python train.py --model="segmentation model" --dataset="rendered solids tumbling over patterned floors" --train_examples=195000 --image_size=48 --crop_scale_min=1 --horizontal_flip=false --num_classes=25 --arch="unet" --norm="groupnorm" --activation="elu" --weight_standardization=true --pixel_unshuffle=2 --widths=[64, 128, 256, 256] --blocks_per_level=1 --block="sep" --attention=false --upsampling="pixel_shuffle" --init="lecun_normal" --residual_init="none" --optimizer="muon" --muon_scale="original" --lr=0.03 --momentum=0.95 --nesterov=true --orthogonalizer="newton_schulz_5" --adamw_lr_other_params=0.0018 --steps=36400 --batch_size=64 --epochs=11.9 --lr_schedule="linear" --final_lr_fraction=0 --warmup_steps=1820 --weight_decay=0.005 --adamw_weight_decay_other_params=0.05
Rows from block 5, named by matrix and row number. Each number is 500 + 25 x the weight over its row's rms, rounded and kept within 0 to 999. All counts start at 0. Numbers have three digits each. After the name is the row's rms in percent of the matrix's.
# short0: shortcut pointwise conv (model.decb.0.0.short.0.weight, 256x512x1x1, standardized in use), inputs 128-191
short0.82 102:488508514514504488506479521483491479550479498489505483441494502482494521503527486497507498480500481485508511462472519506570497510517470514488483502500485505504507476503559488455490522543481518
short0.83 112:523494545497483505472517500467544534534513537467486493504445494493463511508490505481503471459488484555540499497484459512513466527505494486552531487530479524549515506508522496523508487504501503
short0.84 113:458484495520501494502441491450540518502516454477490470452553509482483495482463548505493494474461503548435484521522485480485516468484562492525502427557460488474494490533481452518470500496452532
short0.85 112:520487517492498454465501482519507505489516515481492495548496458523547534524469504497468494489466522512507490506465507509486542498486460440512450465490535587508517507521581541511474538473526517
short0.86 101:485583529563522463511477478475493547467514445496478495508517462482486479509469468492500499510487487530504503459522502469514488477507465474505502480525505530498457470520473551505535502493549478
short0.87 106:491455529458527519506483462450477464487471516456471516451523542472472501493476536481523512537502473491488460551493530501484506506494493500510495466482528446526489493517494505514494521473473531
short0.88 097:558501472529493487495494488475487525495467575520579497519543537542484473519484483527511493489533470518502503519513540509458511531514492505494479489483506500563483442493559542515454482507544459
short0.89 091:514484522509528533501472507526485516476505524527471582507509481512446525494505513523507524548484521450491517483508431470495496483480487457511521543478469470443462533512505502475509520520519484
short0.90 104:512485490536498501520533525529498496530513498508511560498494478508517528455504484486466442496488490539533514464521512516514522557490509544459535526439530525513563514481486504493526494464496488
short0.91 090:534519470510463495481525495544500448569500514511488503548516500493519457518498466537463481516471546501504539498498513490491507488509529448500465499513493467463480510474501496521503493463472555
short0.92 094:477496459492541544554494443529538493505453477467505471535479484508471529519512518520492506464503513513447496479455485459532576521528532508529478526477502492434501486522464483465499499441487472
short0.93 100:516451469506536475450506526522585474450479472521442499487595453527484469511502502496482481496461504528462495510535486496514518523518514469464572473536513515517454496515470571469471460478515515
short0.94 075:507477529452490391515513495494497464484539484555495482508491521493403454474476480538504523497466508532501517464453554506525430461509453450511436486499482488519490518379497523522475503516456514
short0.95 103:513443497458531488471498465511478525477493482516514476485515523498481473527533524496563506488476526458509520551537554487509494531499522546519476502503504510501492452459457563512491477528506512
short0.96 101:536531491536520512483517524514461470486513523481508512524512497484499464511505498524501515425516496489525488485508491486507518512472456495514466483465519513489493490505529459517509489496495534
short0.97 102:508458491514450533510494487443502487504463499500496511550528528542464510466487490483489532473479484544519543404506506478540537483516507514476498498450476496531456515479556542513505453443493479
short0.98 111:525492468524427488453488485514452498465486514518427530503467511526501529544469524513479501528506457483481534513529511513509548482502528534543495488489491521494501486537486480515507499535498498
short0.99 102:508456491468478525524497481581567506526501496544465468462456506513487494520468463515492522481544484494541511486561481481459501542498544483515483435493439538533512482509489548523485450510499460
short0.100 103:559516508442506529515485499497533495490526505500487541527477514434480544509490518484510519512492472509492491508461520498574491508476532540479489489481515499531485535534489502526517521476495504
short0.101 104:457483560514498504526501522521471478484511473499540496483468525453487496534458502525468511457485504476505506518488471482462496542514431448498523539469449480473525554456502416454510497491483478
short0.102 097:553519497488568517519525473508511508486463433502500497496488504547527489520467491503510526463513496504501525487488499494493474523459518463485511448498485472491452493517452478529498477578532489
short0.103 106:489490495516450449460476515503496482546523527462487472541572518485476476486514472492491524479498525441494476487490503482525515469502489517502468478442491481465501503531525530510516477531513481
short0.104 099:470544488447538468493519545452500485535531541548506514503528519453443442493506546513511507504524529484489507452486509485537519506493487534535499543527514478505531525513535514545512460484487486
short0.105 096:515492502513469488488485490479509502526546484524491501508536497454530486495527457543534529474525497490518495513470521457455538527498568487488480546517504524511506490465508575517462452538521499
short0.106 097:479513521507524574471488527490492561566541452485549510511518517527514552479527519486463488530524528479473522522460511482502493436493539508466454494498491442579542520555511480494479481440464482
short0.107 100:502515538531520496507510516490441510538452486532506486501555532475500473501559496514491492522477501507493510460533513489459552503525462548535459507502498531446492517551460531513492533537473480
short0.108 100:552529494545491471498475511493509521457493473517533550429509496549544549465515494481476495504513500453503493561536515555527491498460518499486511505474492509546468559519498528471535503478490514
short0.109 113:500522518482521485494515466490508531529485529480509478483523515486523496501512483505422498480507478506483489468502502474453528473518502477497512499517457507519465490500518460514476526480521494
short0.110 107:523476487472481491539507469492487521497515486480505496489496542485492475494498524494512592472486488479522542498430519478498501492493514512524511519519509566541484508507534495513489492421503498
short0.111 104:506539500504485504508502518472505496500476527571508479467498482535480477523531475459491495480550500591490455466531477458504501487478531482515540491463434517495500514496509504506466507519498524
short0.112 113:494548486473458502485517504508534526466471518501496477471521525528487500503467520501513534491509508426518501523512524520502523483490508486552481547526505497496485463524481518500505490523483516
short0.113 102:500480466451489491501512451502560503483511483492480506515434502480483550483433503483505530457467497539499509510493489489497475494496513572459449522514455484546518481513520476493463535494528490
short0.114 108:469439493513499467501475472488512534494500484559513526483465492479501529481507490490531491494467501477507461495469460464496494516511491474506464505505526497499497534515495509575512437482547522
short0.115 079:532534540495484613506515523500488455480508513502501516511473521517600489521492526493495476489494448499523513493539530484449510515455477454469496477456481507511489466594600522528525523492536485
short0.116 077:479559513479516527470455556500522500520490504418473464490493487481589557511519514504493479459474494452513488536520503463555500530478440529501486506521516467498504461593496451505556491522550487
short0.117 078:479526537524486563503513498531492538503486561422478527548503482576575539522502559484480549504517481499487503519516485486471552546452465524459500573534512512478499487548513523535468514550568459
short0.118 101:501524506448463506543464477562526536534507499493513501551482529519519467492491517529480510483520474507486520476502492508473460484560525506520530476508463479480543461516488438483531518506524489
short0.119 110:534553497502467479479466504531488488486511499493524483498590512535465474499505486488523458550450509503504469449527533529485487524494529539495489527555486503489519501565483528493530500491454462